config.yaml
encoder_arch: "squeezenet"
model: "contrastive image-text model"
dataset: "simulated fluorescence microscopy of cells"
train_examples: 195000
image_size: 48
crop_scale_min: 1
horizontal_flip: true
tokenizer: "word"
vocab_size: 42
loss: "sigmoid"
embed_dim: 384
encoder_norm: "batchnorm"
encoder_activation: "relu"
encoder_depths: [3, 3, 3, 3]
encoder_kernel_size: 3
encoder_stem: "single"
encoder_widths: [160, 320, 640, 1280]
text_encoder_causal: true
text_encoder_width: 128
text_encoder_layers: 7
text_encoder_norm: "layernorm"
text_encoder_norm_position: "pre"
text_encoder_activation: "relu"
text_encoder_mlp_ratio: 6
text_encoder_head_dim: 64
text_encoder_fused_qkv: true
text_encoder_bias: "all"
text_encoder_qk_norm: true
text_encoder_parallel_block: false
text_encoder_inner_norm: false
text_encoder_drop_path: 0.1
text_encoder_positions: "learned"
init: "kaiming_normal"
residual_init: "scaled_by_depth"
optimizer: "muon"
muon_scale: "original"
learning_rate: 0.0094
momentum: 0.95
nesterov: false
orthogonalizer: "newton_schulz_5"
adamw_lr_other_params: 0.002
max_grad_norm: 1.0
gradient_centralization: true
ema_decay: 0.995
max_steps: 11700
batch_size: 512
epochs: 30.7
lr_schedule: "cosine"
final_lr_fraction: 0
warmup_steps: 1170
weight_decay: 0.09
adamw_weight_decay_other_params: 0
Rows from block 9 of the image encoder, named by matrix and row number. Rows with one number belong to one channel. Each number is 128 + 32 x the weight over its row's rms, rounded and kept within 0 to 255. All counts start at 0. Numbers have three digits each. After the name is the row's rms in percent of the matrix's.
# sq0: squeeze pointwise conv (encoder.blocks.9.sq.0.weight, 320x640x1x1), inputs 184-275
# e10: expand pointwise conv (encoder.blocks.9.e1.0.weight, 640x320x1x1, transposed), outputs 184-275
# e30: expand 3x3 conv (encoder.blocks.9.e3.0.weight, 640x320x3x3, transposed), outputs 20-29, a 3x3 kernel for each
sq0.141 085:133130193101196157108147100143149146112124079105120113133142215102144094149108147105081119141107122149155083126128070124137165118119155136129110106149120127131076105141160135146077180163102114124151139128123111137118100185084104195090144066127128102139128141116139146128094130
sq0.142 093:083103161147113164136102137093138112117088139154112117159139152144160160147140112130088140111048155117160130135178138119127087130171107161090120140158142164154149141144102126105175083083122126109110089145131088145145099133124126126154112142084118129130117149111090140139147122
sq0.143 116:123107191131141119119034151113145140175109125131120119182120139134255114092123111098119115114142121132083128123119138132115154136130080082142147138151115223109000111138074145133154127154124107123130152107241119130124106128143110150123145094114148106150104109114126125114092134
sq0.144 112:115053088131123127141119125140168155107134106134146137154125085152113050113116008124112117164102137096100053124145111125114137127132112096056132151147136111127131255153104105134165092145132130142125079158143118137152132212100116136144126156094120166142253128117122066136111159
sq0.145 110:120144101160146143165079120105145116166085139117141177128150117112139083148147147160162137157140122158063146128183146109138148118141136142134154128103144129127151155112137096109094187156151114135144118116127141173134136124147147157144126175113169122129195131169109128149108082
sq0.146 106:099127119122117154156180068136104123143124132135107139141129220139089111087133125146144099139132146136119140118159111097112151162117136096086099099153170079143131143128152171146142115168148111137131147118063158115146149064142133129137108118109140151099155103173100142144070127
sq0.147 103:065170096123125141079120093134147147150143116139121146124141136146123143141127120112121127109131173116118157122114117117110116137112145100121124104155140125149174111162119159131188133078120111125127204166112120124118140138189125096141156158203068074150143107119159112042146147
sq0.148 112:129107167124141151136131132129147133093155147093132137134118122116123241082129184117083149132137141117093187131140107092151141135135119237180129065111070114123093016086145075135051159057101128101147126137128136128154108105173141115089142138110166147126127123122164157131141131
sq0.149 103:119116147125130110153106215128145135089105118118103220156116122120113110101131140152247114140149106125137117139128121174156132143107106149147119138121128137152120132156121109118071111088096114140125202135103140126161108127139148131126123119223147153125085155109138138138150153
sq0.150 101:109135154138142138151133072144124126093148098157136126119126154133141109137127108147127168126126114143183086140133144119079127139131122102136143150113143148127141130102127163163125124168116125084145118187130148113121102124142155156092149086106145137127118103150131108135119115
sq0.151 102:135169102123124109134120123147137149112131113125133135123120119103093069138141106140132141123113113133125123115085137151161141113127145133148109109132134127092111127142102096125084127113079146096133120061100175165137154151153123086145132121159142160112122129130099141135096101
sq0.152 094:103116085118130122077154121100135131138102123127163123105124142111138138112120114126097111133145166104129089127102118076121110084107096142151137101148157088139108088156084141143111126089088132121130140129161135096123135127120139081151105136133115143109158144178170168100167099
sq0.153 100:130165127146177150086179070131093125097131142161105099138129086158094109179127114149109167153159152146103115154107160151151085125134125144127136135140125133129162100139180113154181156157129107153135167170149127175141145135085138151129154101110163112094074113167168149140081112
sq0.154 107:177100143119110107135172144129132141109121141110107120120170137107108101142143149143105126144105138114110124116108149088164164099165142166147140130112101177116115128192151143122097123182132118139135074138142102141127115161161129176104086145124151084086137089177155141118131118
sq0.155 100:101120093134196087153156147116094131120116107129104123131140090143126124136142085149088130149103133150133108125191118168126150107106140111117114122118122147147158108138142112099130123149163146135148122089185100134163145135156141129147080136072143142117159141158133150129140131
sq0.156 089:136154111117105121083148098122178166119127117134124170153131174114116111142159105127095195140132095153139136101131175110119129156114148147165135089133133132142157130162172137144103153109111143123113136142151156086138093112177138106095102167125091166090099110098133130086083119
sq0.157 084:116113093162171136111080138111168156075121107115147125107111092138120116095114097093061110107135120124125147138137133103086159105092205095156112103105149144142153090130157160146090135188141137111149094082127137128112112167079137106136128093054125138060100114178121094136101118
sq0.158 081:151100071080137151165143128116183150118087140120121106149123146140079138112155126099137114131155101142121121097101143126118134130160094073077122092128130146139131098084128133105124137159109166080153121124137178133125090102183144115115121140115131044124137112068086114115070128
sq0.159 095:186137145132139130140119140155136137167157142162132081119125123133140153189192136115095149118129126127155156074118135120126109126182090152083140141141134130154126134102130160147179135128143128118126115134170120139135136104087099084155141106126107135148085159118112154131092120
sq0.160 098:151133088123175141142132106122132109109138141116138174144144101146137182141110123115122173137050152127134119130134146128153161139111103128116145123143117094151109168126153169109109110154134148130126180092136119167123169124149147101139067139108111168097155111111114140194129102
sq0.161 099:167120126102111136115175140085141131133139142079102176139122070116153104175124121113156141130130108121151135139151114113082107130115140102155138111129098167094136158140106103122119141109135152131140147135115145098111109129067151172127164107153134197151167142144171082141154115
sq0.162 111:143158132128132120141209138135134145134117116151132122116127122110062149110125158134113120111124114122096127138101082166152091119140124093124138138133115144143039082171012146118153126124140089127116113122072135124148142098152141154151126107139129121064130139063133148155101118
sq0.163 103:123091142154113080141168081177101138217116135095122124104134125137120193121130120139120085131100164131160096136130095123147113102097104158135121156132184114146136151121176224142098157153180114137139167132093093185152131142115167179133116141128162157106103160167143126091134129
sq0.164 109:108094087151046147144159094135118122126106144094110142143153150140146181108125185124114120089100152118113150137117086118119112120131118138124125141095065169155118137171115110108131134159125101142106129143176135118126124130159145179177122171117121081132114121151119013127176108
sq0.165 091:121130111112127121125136162115094128100076148117082197162104144110143107127117121142197104116180090145228101123171136155148155101049131153087125094117124164135132121121169157147137120071166118153085205111101122134104125194105152132112149121230167084111165128071157113083100141
sq0.166 110:118175103135124125119106078136153126067121124078125125091137040121150072120119108139139123113132122129139051109101131143124137108112148166138191090100101128130124188133130076157113175052120154117159119101190118145168124083255111103103129244132140111131101130084203079109136127
sq0.167 092:132112172119108126107152156138143143143088134077104187136126167123121142133153126129133147119114113123082123106118130100130132151138110136117076134124100126127143112116131149112113170197133096119122185103164108125156157148117156146122129091144106118156108120123124174120152099
sq0.168 092:126127077131100115154088123124118146141109129123133103120122112107138126142147100103088145153112126118109155145104129122158092109126159073101150086131081119136112163119142104160166151149132106134146127111080104096146164140135128148135146120138131167127153173116117096147139150
sq0.169 091:136124108119147093112130157105118162114125133156109078139147163125135127089159123152123140132131146131136156143090120162159167134149109105138136158128115083154112152139103088114131108123177133188132160101125118110133124117159160124120090074086167108097062114081127128102125144
sq0.170 105:064123122143130094108107039141125142147133119098094064122146112154169137173140096118035110152191120136139145155171131076169130150131080102090124134149121163134114122137137150133093128144113131121118022137161120122159107196197114116123141139065135146123118124150125154142181124
sq0.171 107:141119102143112149131127187137128120142139133169134157123126135141121102129125122122164119122136136132134159146159123142121124122127133099126102137124125082120119128130132134119122126146141162118153193095126135122105130154109153125145127135174118156145125129114128130111127134
sq0.172 105:069158082124140106128057066139127133115121141155113114150146134123108170122118075155101127118095160116140116147125152128111145101138137120112138147169140158147108172109153102121078118160119169152103101149090136136144106115139146069138108159122119143103161150152134087148091099
sq0.173 101:075100106140096141132164120106135139127131115130115024145120189116135147077122123110063157115098093136140108100155114127149095118093151134110148131148110157146210145107155138109160124138110183114122028092150089136136117079116115188112130126052122113124155109084135159071141120
sq0.174 106:110193112122100158118154121132123128133150078155124174128102162109122095138160152135100088115132186144163145100149107156127154117115106150126139089104120148117125092127090144111154113102130151122143110171103131123116125112134141118160143144098101119128159151102118144146154122
sq0.175 098:193103153106105088094124146129120126147119167109119112105139106114131132173113094118139141125106134139202168125125122144140134126141123127050131143116101135110155135128120103098146118128141123163141190144192132144157135150125112121131104145101109132134151137205092145161117105
sq0.176 103:181114167119125091176154132158144126135141122143128136138119128143141113162123140128139141120106125125150096121154135131095144148163198149123137160119119124128097190138122150114136115164153110077117118118130087131137112115166110157118127114139121139119145102094144090138128124
sq0.177 105:151123132118164126118132069149137137135149148119115078135134115132115126121151190139045159121142143146091100150118127154116141148159143125174136119103137159122146108076126112133140127184079123146151093107104141147123150168121121118125155136143142127110136131114149121131106159
sq0.178 111:137153130148161154127141113137098162102124146151156120142156088127118112166105170170094156145137115129189126139101104120138132123139111114108141150133126116146161145087149145129094131058194138138149150158127124156135151152096143116171101192136118147139135149131171088174099099
sq0.179 094:090116168147120124128116123131107158137135122169143113110131173115118151149081092142118117128157146112112076154135092135092136161120146157129143129182119143115157106181098140157163147147090160115135124109103115140120132175229117193145093159154073128083162114193113166097077100
sq0.180 097:150129159144120156126138132097140152132144128120132158097145117125142179088116091128158121129111141114151156127140106068093135103128153096164148190165145112141179090171133094131103127076068172111106130156165110145098113100113081133132084134160116151133153121125137068088158129
sq0.181 106:145137108131098126125117100117137109141104116111144075113126113100108106147137114116092138111115127126170118129102081123122089087123123133102116149101144133117119116117088141082122125174149138125111105121104129122117119142125133140130115135079135134108121173099093091126104114
sq0.182 091:175150110148157108102126144151116131167113112103114107136123081155174096146103226115136149125159152122150126133145103125116106116138105082114133150135110145144160130144131157152112120161161118133129185114164140133114123106111154087132148119133137140136099145177149088125060167
sq0.183 094:124160088154131112068124095152141112123153111100125103144135109150124109153110142109138107105152118148133203138104133127130088173127108141179105093104120177134190088127134098136138152114140127167100150062136109114093104103132124140095141087137058095067130141100120100107115099
sq0.184 103:139145117142112170116099134131119141169129139166146096112132144138140132178144168133085068164122121158084109136126133119127144110118155142147111151093124135119106094093114130136149122191159118115144089158101105124131143006066131178181118083136121153141055132215149114127132104
sq0.185 089:130110144149119126111123122125130154129094137131136115133107149103106164155115104112119128150127131139109181121118102104073120136153151120142110134148125139130140150098109127141149157161133126111074171100126133110137136135143158151155176113150160095123108106168125122145067143
sq0.186 104:148154100148162100157086125089136130118130154156110168126144175128132096203145140193110154117154121179129123128111137135132062126166144111089130113155154131143111117151145112102042155143201101144123183173188149135160136122140113104127153139116142102098068135110100133154110083
e10.141 090:143116155127085124136172086134189091136088128124137167083155109100177185149158169072127162091101125097126105134119108149169147140180073095139128126140114122153114147096109073152119111143136128129144086151127112129150129105070118096091064161130120117095179122111157143156141149
e10.142 099:103158145084141110115144156140116119127088084077119160193136145167159093126156126207157155172118190126149126108145096124150143134078231163137135140117099183121090155098146151157145102126124147127165207117151045102099121076072129096112083152104096054128134137122096135155104123
e10.143 138:131114167113139139111156143118122140115144117138136083183150114133109139148131120136093116138155133108156125159111143177107121132136164109171130126111175166142124119128102118118126097181108113090140043163124112130122133132134108130140165095158132169126072152122125127136123135
e10.144 122:154120106105129123124123162168156124117106061143154181153070120021105000146116141145054119121116126160110123178151131132099123135105162111153120109129163125071139127080101168115131096201157136143143131130187180128151142099106109094138082099209127174182120091152102113148137099
e10.145 099:140146140163135173112079099222100134160095099078168118086080114104149108106155145150129126133142162159069118179132146088081115137070129146125146150123127123177114094185151153085151132096092116153065142096122096136129134161128198082151172085097104111133086101109175090121116107
e10.146 101:136090124161174158130106153156165192113146118206166124170113118126122072166117235140122122127113132105170132133096148108086092120170092187177123190115154097068189132175118182133145125122153102103117088158122104187078116097131147201173079095156169121109173168112122113116112146
e10.147 099:000163113103138101164145155093126168162122093110158058116174122121097091135089112167103095081110094112156142136106082133134133149127172109117133118099108086131134143110126134136107126093127134135128063125115175105102134134126120126161071137103089138113117119169121176148098182
e10.148 118:136121121086097091131109069174121119117184127128107099046126138136123222067135206126135138132109121163105128170130118177111092121114062139116123120127123118116162090088140148153113121119080095196128138114108072114120133094108090168154125081132120129153119000099170119130093119
e10.149 107:112194129109000162087090128166224070127164127107175133124144123120129139175157130122112173125124099106134133125150125146140102119122141135203128162061086169127167043122097126107147103111106148105000170150167135118167127185145161131146077160106093141126135094117136142159114134
e10.150 094:043116114128151120136087157143122118116067113081114102181092113148123150098143067110104138114129114183115146138167202116174173118142113162085130245114129152087093115151132107121140162094089198148103151112147083130104123152152142107145096088162075140203146158082111090131126153
e10.151 096:107108137144155129174079123053072160129141200139106128111123126198113096189141195134106132135192158126112116128144098076133091150129104062130128191157185149128141169184106131139170122108146141094158153099111111129090118099140100144131149098128132066067095180165170164094081210
e10.152 098:144142180150101125216143110119134130110105118143131117140127124128087108131100146111160089159127163138092124156126144145112129138132145127093121137129154146082107116108157131166146176145132087131112132099096159172108130106112113126123203118143099142165065083113119058100164145
e10.153 093:103155148133109135092207124143116125110090136149162168142153119106200153142114132186144112101115113170158133130141117056179126134134122097114119131121102120092137150094164147105185126133091167177093105142127141125159121154149108172177090097057117070097179163135126152151149132
e10.154 100:145107127131110131146140152113144092108174163168123166086105133019119160155112129131143135102126130185111097182120095150133106134128104087089113163157129112094126136181129068134178161143193163128135180086099174074111111182195114119164150161079106158145121067162137085094091150
e10.155 099:142111146162117155107126092106160170104129101172091113025144132142128131165098190210113129064149157103134168125100110175090125142088114200143127124105096176136172103149099119081088142175102117122103108086137125088142131113100126158086143048158155149115133107112222101111109125
e10.156 099:087109097162145183148119130055149040129115093153108144151140103097112165125113162136109109129132135129100115143138197087155155127126156114177123082161094160129083135125113134099106115172124171178080125168102122132095117164120105172186096234148126088082136151131085117120100114
e10.157 095:043075131143166126126089101113201086172125126145131174142112099111136132118171112127126160197095124123103153110144112127062128114151114100123129084138121075180086115053116111168129125115160043157151141138128127128136132088091113133115177137081132099168171135154098138141111195
e10.158 091:130056111169114173118096112115134047108107054116104073093132169073101148100187071166086121119114143159137148127132128195152147128138173087084136154134136164104103115123145093139092140080104107079161130148101105183085136122109093095070159128131127097145105111155121135125151141
e10.159 098:121079145092129143086127126149119157172136143107156183255124130122133143105133192087153135202179076102171136158116125093106127134144072071168132152101144118117111142134101104093169086117108167083108101183136134056110130152183124153128074087180085125135132118146155137113091099
e10.160 094:234113057155140122133103176119109090103145176157132136075112135116155159117113113165155102134122137123166103113132162101103107138124106158186111167167173126147153142127152117143129090159112107136146133164107120116097125106087150133098122131085193169099112118103087160145104122
e10.161 096:124085110100102119094132161124057113131097050091132127162112122139092104115118116042127129049130185157123147141140167096164151125149157121081126165143162183162111118080087179137137097182159076201083153151106185094124134099150128166154206170137096097119157180121083208141166048
e10.162 126:105167088084138161112158150144143093141078010175102121105186132160129122143157137181112142139121137113128139104175163139135147112055159113097120130127115132146126109116119084142137125112141133122132171128156192117102126154124128142090162101138156121163135137124109095115077159
e10.163 099:106138131133072157064176125134149201155147165125147152146138112070144123128139133132094145100151131147137160190104108162132117136087121177127143114134156080049127151110108144089133130142070102091113096131107132183113123185169115163143111099160148184156149210147163141124148062
e10.164 098:135117079138170133130145074137114122133150069156090076167117091191146138150109102124142158141193139134111125158157129132144124115159056174152140187068109125124115118130111110159144196132167130099118084109158147090124137142065137184125198106142117162184123145130122099110190142
e10.165 099:088103075091086124166149109107115071134086173051135192109143151170147155159152121243140200076101188158096126194115176124141113110196082118164117231139187139158173147089162182159136164136111169153173110136088135140141120142115129122119100121093134089136152082145137111156109173
e10.166 123:119188096105153128104120078132157039125124133099137157101156105156171020097144038131100079129110133108117161136105134081137138129178121075088138072105132065093110126134110150114115125150107126094143138097051115102098120173149127109097151109144137144153130114155154119111109114
e10.167 099:087173124101056075076129188055030154093163136168093117123132152078121159088084164103121177121102122102157138139116149096152125137113160147115121030104104155148086150131101114078104100079130170152112123156181118153117130141129100142180129156110083134117179103134180196133161135
e10.168 098:125158136149179087165119120119132105138160081092127132143128135099139090080120130106085144120172104133118122117110154133095132120138120142132122105105089126126100166101134125133123113149052143197105106115077138113180127090097115119128159094079144089128178149102112147125147120
e10.169 096:086104138163157134179095155154133143123143087152115059137150120102124103096167107110201086151195145072127112137089183165111140128156172138089121087158093110091125154131116138138146062122129136098129106092157128158090121111067132206149118185123113130136139109088131104127116125
e10.170 097:143093089163125123184148153136104157160136099131139095154180092132153042096135057135105116137134096146140151111105082135147132137115014132086148192163129199110085119135112068143174147112119183129165137151113138069130133133082123117105144115175158107149097142146111165079106159
e10.171 110:127129104125161073148105198037122104051088159157113148102108122145137159112114144158177171141137184146156152181084115137111199132078152120135129073143109077109164127139161121114090158138122124186143114151151123120125141149130163121082062107152128106111135181150121173110136123
e10.172 097:145112143087139120102143124130184066148224145187132157132127091178108175116098049149096117191091116150120102106130124057140144112192103144125114085111153149106144101162118148094200138081177101134092065140144086071169134171134144098104149098153126156137147218110128158150093065
e10.173 097:114141137119160114104127158142128183106093150092142111159170121159135131167127160135118065146090136145124177121134146141139148109084138097166136201125092152087126089110123108127097113151114155100157093105077119165087118133094119107123088114158093104080125126106093124131099039
e10.174 097:177103170139091137074160119100126131095120027139123155117131120158138100132146143124091081110120148130120164132123100184122113123114174183072131187173172126139117106118166140096100111136170108170072156123126070177178131128087119135172141083133119146080130122137070100128145108
e10.175 097:139156131122068107255193153086160095126146119138116126107100113137137156065162069075137078095117101139180163173121130090075101123135163072146121096124088131119129121196100118133133152162113101143073146098083116092135119130125132098081092132101140134135102081113177125096080106
e10.176 094:073111102126088131110150164095233080103190104071141202123155129098096089139130084136092121116119094107173135123105100174148142131085169113124135136165085124153117112046103107101152069118143106120122113128117102161097136130135164100130185092177115119160100149170097123142121094
e10.177 100:095049088139115133121091129182144134140133129091124130042204143128151176101133112079068152137132177168170112126153151141161150123071173000062119162132121112137151156116130147112086155101181150130150167154159038145088145087185081128125182153187129137107173118148142132110115132
e10.178 100:138122109118129153097104152147172061153138148092099122137081155046169114106153128128119178145161081163085145151158169157108102121097157130146131212101162151162139187130112202125179113189149124132140082130084218170159133074149201144192118107145124143154082187144143061124093117
e10.179 093:112143114096143109121151114135138168092091199107127046102138105140093159133128130143121072118109167093155135187115097048145123119154110137175120134117143155101150115154154144124095110155126141184128195096104114073120132191131118157166120162151134081123103178110125089155064111
e10.180 099:168109140158110067092097109153151096136139163185138109192094116138150158127104079113139156107142120185137121103137135139190121141193139141071131094123094151155136128107112101112084174147180103120131181113128124155128126132099154116150130197113102192125144133144083146126165143
e10.181 101:087137109114166080195133111148117067143141123185118128111113125157137167099157056160135069141123132125076166173137122097114141122160123152124130147128093141104123152108146075167071159181115169097139087113083161133177126125166138140073109118136113162130112137121130147124144137
e10.182 094:108155141125122094156137129159084145161083231114145000096128133083148133122160149124129128103134082132144104144055186116130079135076151138132123179111150154142133145191142136089117123169117131115143126130155193095219145151150093146174123130116090150129153146160146090098130127
e10.183 099:138054115166059108128186129106101160112136072129122135186103133074110091111103104153128149115117131166091157122130150149078113137166104154129127144128110097089140088124091069091122103101100149163094091116134128145096126141122081089106153158117121082127113094147106128107156092
e10.184 117:197113158119143170152179134134144250146143146128163108117135130153130131095128066141094179143169155127129093116111149059158072134095057201126112170130137145128144132156142113130127153085118133153109128082116113255137131151096096137220116131152123173099148094135139091148106113
e10.185 100:046165114092082090135108141118079099156172089089075111166064120169120157178091155110093150138144109097080120107100147127136085129105152070139126158126138139140124130084103091128136144097137158076185123154117208065144124070118130096180174077118135114131148079119162156113140184
e10.186 114:120125131138196112159147105132094122114108158107115132177088140071137130136132180108133070167107109101100122078105115064094153117140124093137122118084052104171110146158147144110160117096141145112155138156125084166153129131123180123100165104166160162097149162125114130142110160
e30.141 097:131138117126161108120061117159126144144079095132163174120144134099103065051146162182175103060143061133165122103195106087124114140099079163170171132117108141129141110169134136102168131178101139074151174164159168138093163162118144108158125168140155144104084177159120125098
e30.142 103:112135147158117132164166123117073116186072157138120116141130153122147077121118095170148127137167140130141111142180106099145148095080138112201178163145097098058146154109110122095116104147118166124152152153119124103135147112133162040122098140131100089076131092146062109194
e30.143 142:102128110142129133117119110128146100116113126116108134173137105100120128111139136161132149126151154194116150102151136155082162123089130148144144170165127109126135140135117160158140122128167151172117090131130123088120112145132144113095116160136120127114140206063133156136
e30.144 114:130131157126161140132149123084116217146162164108130127140113119121142100085152121121172176133168187147167180168132114145192105109114110140081135119139144113141115109091125130048097103096113107078144123129195111144176111127106119113139096119137160099126101057110146126093
e30.145 102:184118135103136129125117133089117167119104117100135072137148078159164156165142148152083119116111113077113059122116141142157113119134116157000124102133091098110051121133135172142153070105116078195178109146062159054096076153111141122103158138148161082182141068148141122141
e30.146 079:115112148120142141154137138041081088141122213142117109156141161164191156123082179107114174081126020098113078079147133113106156151117086078106105051145155059148137171169118144169126142096149183120071153064087135158148185132099143111122115127108114121130162132146127158120
e30.147 122:088054120143127137086095126147097146115136112139162122207075130145168107120112097189169166110165223138084165123128146121211117148118107139168132153071137138152132141161116174167190123091152113089136120175139118156182126136122111043165137076183192099133081123120107178125
e30.148 131:151141119144120121120113109160109137135074081124144069144156117124148107140143122153086105157114092111124146132137139128192162133120140188103110146148124135062142119161111145090098137186155127083121081123186108139145121064158124109166126096083088193183096149176150211148
e30.149 133:075138085118148122086128108128149078157091084087147128093089092112175111118120093189194088166123159107171057139108138131165129120118096109181113134127149156127157111149162149143114105124180112099101111156124108131146127099096112147059153110114145132086116132189145132083
e30.150 088:107133097102124111115078132124119158160141096141143111169140140120099145103110158115167151125084079177125045135124117141135152152133095170178152121039114129136149107117095134137113141119164096068120153182197126124127121123127100097173094097107127106101073149155130126138
e30.151 107:113121092125080130118097143121099114121211120084071100116167131154126104095173166001072105168203121129161127133133137160180169169154156165123151155095190078125110125194102120207164127165163149132097157185146152153094164122114127036158110165109095116117115171138109063128
e30.152 110:133119149161086159149104153151028152123188059192165159103206134102099130092191133096191122204140087113165157141161118150090161175137160157107186145069106155228195142121142138059104109141188095154157132141135105133096100129129089094140129115115091079146055137126157126121
e30.153 090:127065126083164135132114146101156155140152091133132090154137127154214114124106123196134171166182169130165105105138127155150119120145142164075059170107102092102124086117075176122113116083119122127178106150121127143094157140131132143101097109114166153092140030130144085132
e30.154 091:099099141073147121121120104140140146163191156121149130095094180104111093143126118136120143138079161081068104131102154106149121119095114023158094135097093077100088108095105156072140142167109112128098107109099142076148101158121106152121139099127069147139117137106066138130
e30.155 104:149136161140146137152108122084110135154144089139119155126133118141193135163136149143138038192144131074099138078126106107167132151171173161096140181131135154130111151105096081085109142104120104171112105151083104097102144087099145091126131106107090091133117138188114119121
e30.156 086:131053169126072162137121155170152091114204038134163126124133164110055070213138126108096116125206106052179164149139143163117113147144121128163103150137115127195173099136164142133110118120190128115132113226152148111167149115180118089152184095172138086108063206134114146168
e30.157 086:133117127063144140099143147143149145130021079144134186155124124139160100121146131116132102005142156037102122172193134187130139181050153162120111173035160157131153163118161145130102155153094140098153131125159158155061132166168181093169128160145085123111135164071149124101
e30.158 088:172113115137109112126111156167176148153093096136194091147197166129124119148125085124074105136255138116103084126149142188071134181154131153151146150186176124114161109146167085154080136146111161088059103128191146114161151123137144072138204123118185156103127103174092133119
e30.159 079:128121132142146098109076091130145122127111119195052154094129107047165080079143155137123145123116128164140103103162144058087099162086103104130115053091127081140117154154151060100132120125129093169089112176115051109136121111130140126178106143163091124115172197108165192160
e30.160 084:122090135161147133110155120053154126092086081139165128094141110144149135157077074117053156129172080119081116106113072119138115157160160134129119140171089119083108124117124124110133078093120132081161110157099095101096121124104158175100104100139162068104075071148105177118
e30.161 105:156115117132123121164140167163192103116057106073153101158128141088137052073082165132130111137143132092164165157131113135036125111118114095098094136064133118159165065092144159137154114115136129100087070085137110144126140138172132077134149186093149148121128114133128171083
e30.162 113:114127127101132124138149122132138136155151131210113131083120124151136145137128101159142126099054137115099156117128150145115140121146092083150105103155128217159130107152122117088086151093129133143142095060129066090133149089125109126137141135116140092131126161129135152168
e30.163 070:098138190113128095125097124107137188174105076147118156114106212152203121133104111068112071102103117054114092111178123147112115152120102098079107098113086124097170138190138169144120149156151123102125105208098108127161124176133149139066105205154113099139122212145132136170
e30.164 101:096175110136138156097131136139099104124136095100136118130122174086140137062146168152141134111124168133113136097062129116075182090185117103134126107146187125144074143074114058088146103152128174139110171134104115126195176123147130190173126152143088134110121111151118124134
e30.165 099:126170166173179140145109137157138126118166116153092107069173131126191153078130106148103134183134117085092074131115152134145136078161137127198127106164066076155121143098125108191126138169076153159030118108148091167154100113108157132130152124154103136139115121110113177071
e30.166 123:106149136121131114111086105124155128191066065130164158145136119181097124119110123156114118122121179171172088135106137116096140109106114127072108106106066097068112080084051127088072155120127161088156084147177143161174120112123130137106112106130149154122141114160186185125
e30.167 106:125108112108106106138177166142129059114184163078133089158106170072187127132070127126138098150125180116187162135147130149059128162137107144171142155171152140152153148090146195156152159141193193111084097131176119142148129149123155072112087118097126146151162138118139120119
e30.168 105:144147154164154097131161156100111126082123086158137171151145122091154137032174151109173131143094088127121090220125162084139168082162114107124107153111127102113127163126098129154087097151141106044130117172147092086118139124144117117118139120144098111083056086126116208080
e30.169 100:157130078186147125088092123142112123133150097099122109178128154148118178196143153083108092106178071084105139147123131110125122136054116109099121164110087141103123078129132152104139131148131138100163162128174139163118141157083117153099188132157122094118116106101109143098
e30.170 094:042162087114087128108145095136107102153132098117135161132131117131130094097104155134135107146160166163131126145087110132085164137142152149117152112130201162110123135109156107145101103160171150144155149166091137098125142105149060090072104124132156145115107096157139118147
e30.171 157:129133083126114116106122102135145117154196138104137129154152061129133163065107146116135113170103120090103100122138126159090129130129120114197132124074108125067138088127191120135173176133077122120127107134167086176161156100141151126128148103138149161115143095159205157096
e30.172 109:109131149135126139171153142076153123133133114133144134172130111148116142145115139111042189116151130061057156120170134121091116154172145130098157149118167158099117154119133114158104069158175140164110081151091192103074083104140067127123135068138152087122181011112105103116
e30.173 101:088140100152080119105094110134128094105075086083122100110137182108154166121140172160130069165052158148177181181204129219111233157147120147139169181167156141121140129123136140126113063118145178106135143113128110180155153128139132119108116129092110105129117165174201154127
e30.174 112:140153139100104119123087097090104118088164099088124141138119137111159099147107177077199073122190052138109103134144105144106141165129146194135157117122100138164107187129131161131146114119049176067134132111104105139167119131125108093050128146108161167154111126174145150125
e30.175 111:147024124169146131189151131118178095110131109099151145108147065092114108105133097147195127067168076104161128151108128151157070115116103133131157102103174116187133082157113161133163134112146126064139089136126097125115187128120151116119177128149186116091138193138066114114
e30.176 096:159158141111157121163147117019221141174091123168117095123144109126150117096125131134051135000159088105094175165169136117151166134161191144206148115113180155106168149100040130149141138129164112129127144184118135101126106124088083154090112116132116166100187115066148157116
e30.177 096:117136142155145125133110136139090134141089203143152184111123184153190139131125087068177048119133144095040086098163086143166202108191095144157124157191049163109103150135098125115137143125150161116155178123077122140109122075142162119114101118174140068155151028146133153104
e30.178 091:113119122112119122142198161125096078152181102196123186114100168150128204045174112083138079159143084122124161148101121124167155074234196168104120089121117121105160126121135108137165089147179115100119175142139108141112122088134116123122120126113112143120092095093168175153
e30.179 082:141081127130178124144158134101077077151146085115165115154165104140084107104108168147138182186144139145157160118201137197141128146122118100221131068179162103093133098095115133114168106096156077115091101150127101099164170075116170170125146186086154136059180137131194173114
e30.180 084:157130140099117129088177143169154128134156126122111139113148101100149163135096119101114141119182102090180145112139113147108118109157125158125147130143095133104132132102205062138158060147084138137187135123094087144165186106098113118090107095126145127117164091170171145103
e30.181 125:121110104154145122098079116121086160111146072133112132141146094147135112120164167112167063106140178167138102145172141152131171157120115149126165156124142169216138159103142138103082100097163134105164125132112086181112114140159156142112170111154142135138065150187106141099
e30.182 062:124136114138148151125102140137155099148120138125070201145142142084112160106122113141134158134200102065137133086129075171178096084122093134131096119134115059123136071108122141134158099117114128153130150080119121144154162129133113209149131168082101151120145124090183104165
e30.183 097:104066129154137148146125127172153120131071185136184112121112140086099117155105102124103114182101136175101124137147124070076144136134161095108161153166187117135191082116163096105109146156100135106145146057181089098157148183170121097199123153159097136171137165082082084122
e30.184 118:169128145174140148169095161131121112122148087101133171090101106146129126148130143119167050112139140134127126131050079150084094159146099123118113110136112146069132147174172172102183125083128129101106145097056172157102115120105127109133139110089131105115079166148116148150
e30.185 108:147129171134167164069132164128100147157168128160137113167135094129200154058147132127173087207141132090096085122132141191081096101128159124170073177093175149088157171134133122175161136156112118123107135146120055144158131180118137162120148132098110092047132178103060133099
e30.186 096:121125120127138110081116108135161124147114178203131166125136070163186181142109180079140117153156161102175101061120068106127127114120121134066149097090068126190137152063143100131122128044122112139152185109065153100077104089167113141137098151129144156056117144149138137143